From a checkpoint of a small masked spectrogram model.
Training: 11600 steps, batches of 64.
Rows from block 6, named by matrix and row number. Each number is 500 + 50 x the weight over its row's rms, rounded and kept within 0 to 999. All counts start at 0. Numbers have three digits each. After the name is the row's rms in percent of the matrix's.
# fc1: squeeze-excite reduce (model.blocks.6.se.fc1.weight, 20x320), inputs 160-239
fc1.0 120:422540494497510511532509525451619496528434453481552505489513438535489526564454500485507487416518555506526586477465535510460603541527514631480425491464570488476476487424531536434428498463487581496382381514672405534534328585516472470489533520
fc1.1 133:517548521475511524525512545549436524557550484516488533490478537470535513542471518467516536588443479472569545537471516489526460493440445466534563473505592519447511482511471479431327372497487503527521464481513459466410554510520509553471555543
fc1.2 016:584507425485504510438615478561499481526476534512502405468411561589502482440460415461501447484508552540411512471499437465510520449540447433444467449388616471559528523417541530428536520525499407412434474490619516455523501562509496387472486419
fc1.3 118:521552489514471510409462511527367499535550506498484577434471549532438520462464549455500527432452508415479495588556496520496448479446499618561452496514530471560551543488552506505445470550441478500511504527437540544466489474644485421512560475
fc1.4 124:458426526451514545471501485480446456487417509489525548531514489566508539525469557474521528233547524515407536439503615493526443495618500450478408484542501544421502522436499514475527552551605549532461600625485421517484556412516507495488483442
fc1.5 135:495432451519515473393479490502482488440527471515475421543545480532532509464562521550509527489497475487492538434500501489505491547516460446488500470429431504597587601517480519569723550496473555480528505522501541466593481504463511500506435494
fc1.6 017:516612451466515514525538460532486494428468437481458446495480336450580507472495492486561512434551438492477452507451403521491468442485346482459531478374428379433457517498503533533480424504489468532498489552451444563436447467528522531562415568
fc1.7 095:513475566487486514453639487507399587443433544498429434416515524558447556484576556562427496386400585496426519508519589496528556452428502514486487463460582503527547489546409490473505465503543549559492480366463549546565452435528415433465406548
fc1.8 015:465565551526427499550464512414496558487464487459529452397472554427416436422549585474466545459417537509403498486516460476427519521467492471522517423465520505509470449504567490470527503486453465515535515549531518494534594518536475527482575550
fc1.9 117:502555567559456518468502521515466498521505466481458590457533486478489514483550559569577439526554503544423475519467476500506569498511483531504524484490440447663482485464434501545694627479490509486565487535495469450507504425488541487540436457
fc1.10 114:525585510466460494606460482514470402478561606497467583456502526523470525479469548523640533524487549452434452513484454484548338509594523475499494521541474471416419395427656448431515514536524505504488598449448505466486638480493509396470455516
fc1.11 100:485548450470447435577497503470603442471592488558505501503549477561456462484478501570446590451502524672474480526492450489441485521603499471541453473412426578483504496511558539454426516499442614479517510514484521479508441464444541482480475505
fc1.12 097:482543466457448516384512475513500638566528482534529552585529402463508488501488487543537494549513579450494431521482407516548443467473537456489529553447485466597516534525585544518475523555460527485568461479469491516510505515467459514529550506
fc1.13 105:519531508502632499597438464445630504458435583480471461592519425446441487513575484573413534419534485606480454520594554505497531410594541529493447471535586506489484492490472530494640516588526510569484560586501558452622457506568486541401523452
fc1.14 128:461478490445583429503507493391392530531570438551549589452512477515475526500477477451505484532520463487534411517487526508493504596582520435530444513529536449311365516542516522592542514453472475470551551523470511549406433513403554492541514535
fc1.15 113:496502538532410447489433477586545533553452499481559437535464448523578571509520513529479484468540461495463491452533421496522512532468481493492521550513449499639591417505434521545613503521467475520466551493521523475541564568564457533529441499
fc1.16 067:492491556476441502520543449566499356502563623491455510633450433556459486556501488456451566468491535468493523531550520450443539454489421506486564459482518591433470522491507428497466478527490500498528484516475471499479489609407421465491461397
fc1.17 137:559508482504540511509499561539556561556527536476521532500509475555418525551446491514509553646551474487497453543532485519517579476390482566549557458532419437471532461455510512528512518417472469515486429337573530469448497557572490436574491529
fc1.18 017:592518439532471505448422386372510387453514529442432479505566429464517501485403486472589491548457482520422526430473461491599392451510489445448444456519392554482424419523458422454522477473488543470520423544496534544485426431652453588511493480
fc1.19 028:524449464516563546557495426514517490478530471480423456473564447476517572464460485411452413446506573528488509418578528504550464566452425498528479593381496462395523523431468545576555416477441577557532530554484585576459435481445496464564448490